config.toml
arch = "swin"
model = "image classifier"
dataset = "histories of elementary cellular automata, time running down"
train_examples = 147500
image_size = 48
crop_scale_min = 0.8
horizontal_flip = false
rotation_deg = 5
targets = ["rule"]
num_classes = 256
norm = "layernorm"
norm_position = "pre"
activation = "geglu"
mlp_ratio = 2
head_dim = 32
fused_qkv = false
bias = "all"
qk_norm = false
parallel_block = true
inner_norm = true
patch_size = [2, 2]
depths = [1, 1, 4, 1]
widths = [64, 128, 256, 512]
label_smoothing = 0.1
loss = "cross_entropy"
init = "orthogonal"
residual_init = "zero_last"
optimizer = "adamw"
lr = 0.0008
beta1 = 0.85
beta2 = 0.999
eps = 1e-08
grad_clip = 1.0
gradient_noise = 0.1
steps = 20700
batch_size = 384
epochs = 53.9
lr_schedule = "step"
warmup_steps = 620
weight_decay = 0.4
Rows from block 3 of a small image classifier, named by matrix and row number. Rows with one number belong to one neuron. Each number is 200 + 20 x the weight over its row's rms, rounded and kept within 0 to 999. All counts start at 0.
After each neuron's rows are labels from the 100 images, of 14848, where the neuron reaches its largest size: "colour at peak" is the nearest of a few named colours to the mean colour under the peak. Only what is clearly more common there than usual is listed. The data: histories of elementary cellular automata, time running down. In brackets: how many of the 100, against the usual share in percent.
# gate: MLP gate (model.blocks.3.mlp.gate.weight, 512x256), inputs 208-255
# fc1: MLP up (model.blocks.3.mlp.fc1.weight, 512x256), inputs 208-255
# fc2: MLP down (model.blocks.3.mlp.fc2.weight, 256x512, transposed), outputs 208-255

gate.393,199,212,166,213,219,178,230,212,167,207,150,232,213,193,222,235,190,216,217,188,210,192,222,219,191,216,176,222,169,213,185,196,184,212,172,214,195,214,218,192,192,217,178,243,188,196,189,189
fc1.393,187,227,213,194,201,219,213,213,204,157,210,204,207,211,192,195,190,198,187,190,205,192,172,184,167,188,229,202,194,183,210,221,180,162,192,227,165,190,159,218,179,177,189,186,209,184,196,211
fc2.393,218,210,221,180,210,191,224,209,215,215,215,208,239,214,215,141,231,182,183,217,198,175,198,189,196,202,209,175,213,212,231,222,221,226,196,226,176,195,197,187,203,196,219,167,208,138,187,233
colour at peak: white (36 vs 4.9)

gate.245,164,218,201,224,183,212,187,198,200,186,179,208,231,189,215,227,196,184,185,199,182,189,196,188,174,234,187,210,183,219,186,205,212,205,192,158,194,192,217,203,205,164,194,217,180,167,196,227
fc1.245,218,189,205,241,201,213,185,207,219,183,208,173,201,225,214,204,217,208,219,208,204,192,169,223,207,209,194,188,161,192,191,160,184,190,221,176,223,153,190,198,220,250,193,209,208,202,170,190
fc2.245,208,184,170,226,196,222,220,208,225,205,206,213,212,202,166,208,169,220,215,211,185,178,226,196,225,194,152,233,209,174,167,208,193,239,206,207,209,167,177,203,196,228,219,204,204,209,200,177
colour at peak: black (43 vs 16.6)

gate.297,198,171,182,187,216,169,198,206,197,261,214,234,192,221,255,198,187,219,221,185,189,189,211,201,226,227,212,195,189,194,234,219,222,195,199,192,167,211,214,196,183,183,223,208,219,188,219,187
fc1.297,210,198,178,190,200,219,193,203,160,176,203,184,189,197,204,187,214,212,186,194,184,220,190,211,208,186,211,231,204,186,156,195,219,154,205,200,219,214,170,230,191,193,182,215,174,198,204,210
fc2.297,195,159,213,201,234,174,208,221,205,198,186,214,257,189,168,206,166,221,178,218,209,200,212,190,187,215,180,179,236,185,162,195,184,225,200,230,215,194,165,219,194,219,181,180,185,222,224,224
colour at peak: white (30 vs 4.9)

gate.396,191,150,221,219,193,212,185,186,228,199,197,200,176,227,194,189,190,240,201,213,227,174,215,231,188,224,206,195,194,179,183,211,202,193,178,241,191,200,154,238,171,205,201,173,199,232,160,213
fc1.396,212,202,200,195,186,206,184,211,214,208,220,179,196,182,190,228,222,181,205,198,198,198,180,175,227,190,146,163,198,199,169,203,204,223,205,213,215,239,217,191,215,180,219,199,225,204,201,248
fc2.396,226,186,193,166,220,205,210,175,191,212,176,177,201,210,210,186,196,230,187,203,175,228,205,215,207,198,179,178,237,185,210,182,173,187,218,209,194,178,171,213,203,189,218,183,208,230,206,185
colour at peak: black (100 vs 16.6)

gate.97,186,224,187,157,170,210,226,204,189,216,204,200,201,191,201,226,208,184,214,173,227,138,240,215,198,188,203,210,192,230,221,175,208,193,158,178,193,183,191,214,242,197,213,210,195,200,192,209
fc1.97,196,190,197,185,204,182,249,213,184,215,225,196,230,183,167,191,198,200,214,214,196,166,217,233,163,221,192,232,198,197,233,230,223,192,192,198,170,225,208,202,164,218,172,172,194,227,181,241
fc2.97,182,215,184,205,163,218,187,176,212,179,206,208,241,201,192,211,198,208,198,193,240,180,235,224,187,175,203,241,189,181,202,206,228,165,216,172,210,206,207,204,204,235,187,204,196,201,179,200
colour at peak: black (48 vs 16.6)

gate.303,225,192,219,213,215,188,188,200,231,247,214,211,194,226,212,178,226,206,255,182,196,180,197,142,184,206,196,189,212,195,210,195,172,228,211,209,166,184,217,178,197,189,181,189,228,212,218,191
fc1.303,201,232,223,177,215,213,184,204,199,168,205,182,197,178,202,237,207,187,186,200,193,197,198,211,197,207,164,187,198,198,186,207,199,165,172,187,206,206,221,220,208,200,210,207,153,192,184,217
fc2.303,212,189,199,207,238,172,190,220,219,204,165,224,198,178,160,205,184,189,186,222,189,175,218,172,218,218,201,175,217,169,190,162,193,208,217,192,199,210,198,197,216,188,252,219,169,192,185,224
colour at peak: white (33 vs 4.9)

gate.431,163,182,196,218,197,212,205,174,187,204,175,213,186,215,193,178,158,214,172,197,215,213,189,224,197,197,201,206,207,178,173,193,178,178,225,207,223,189,174,226,193,172,202,164,185,214,226,216
fc1.431,221,204,187,181,188,189,211,224,218,209,185,197,206,206,200,226,177,195,207,218,196,196,201,204,133,175,200,201,202,217,223,210,175,222,174,210,196,212,183,210,194,198,188,212,202,193,227,203
fc2.431,216,193,184,195,191,184,166,232,156,182,183,177,159,178,232,255,192,173,193,187,202,207,219,152,157,189,216,196,185,194,206,195,210,216,149,214,229,178,212,207,183,186,200,220,194,223,188,200
colour at peak: black (45 vs 16.6)

gate.85,184,197,193,195,189,195,188,223,198,184,208,202,221,186,186,204,183,177,203,215,221,219,200,185,167,194,200,201,212,199,211,204,239,201,187,201,196,244,222,198,224,179,196,200,146,200,191,216
fc1.85,195,165,167,182,199,200,202,204,232,247,199,208,197,223,202,222,174,192,224,217,173,188,220,212,226,219,201,207,195,219,185,183,186,227,206,222,200,215,195,181,248,186,205,243,176,203,233,197
fc2.85,174,222,209,239,226,215,225,208,217,230,223,215,205,184,168,217,234,220,224,213,209,179,227,204,212,194,181,240,212,179,173,176,215,207,197,172,228,187,191,215,235,203,163,226,237,175,218,238
colour at peak: black (36 vs 16.6)

gate.289,200,192,201,241,216,187,215,186,202,204,194,244,212,197,179,184,188,204,205,162,210,192,222,198,185,205,193,175,205,212,198,206,210,215,172,221,221,208,206,190,168,209,194,210,206,207,195,204
fc1.289,207,196,170,161,210,186,205,233,180,237,228,218,176,247,219,175,219,213,223,168,217,211,241,190,225,192,219,223,220,201,238,209,189,226,204,203,141,177,209,209,202,189,205,216,239,209,207,195
fc2.289,183,237,170,189,177,199,234,197,226,225,217,188,191,237,227,195,200,190,218,180,202,194,192,230,198,217,174,234,173,204,219,227,202,189,197,194,161,209,211,204,219,214,190,200,221,208,189,171
colour at peak: white (35 vs 4.9)

gate.466,186,200,194,230,199,205,209,202,220,219,210,193,218,194,176,215,175,167,220,193,178,203,171,185,204,171,203,195,192,209,183,172,186,231,216,203,211,212,182,202,206,188,209,183,189,201,204,212
fc1.466,200,217,167,207,178,182,201,172,190,192,214,211,213,184,217,188,205,217,175,186,190,190,176,241,225,217,179,209,190,201,208,211,178,226,194,207,178,173,197,219,162,167,180,189,204,152,234,185
fc2.466,181,186,186,193,180,224,182,184,170,211,183,202,216,189,217,224,186,155,177,164,248,186,157,232,187,191,212,193,172,203,207,209,209,193,169,195,214,201,181,183,168,198,219,161,193,214,193,219
colour at peak: black (65 vs 16.6)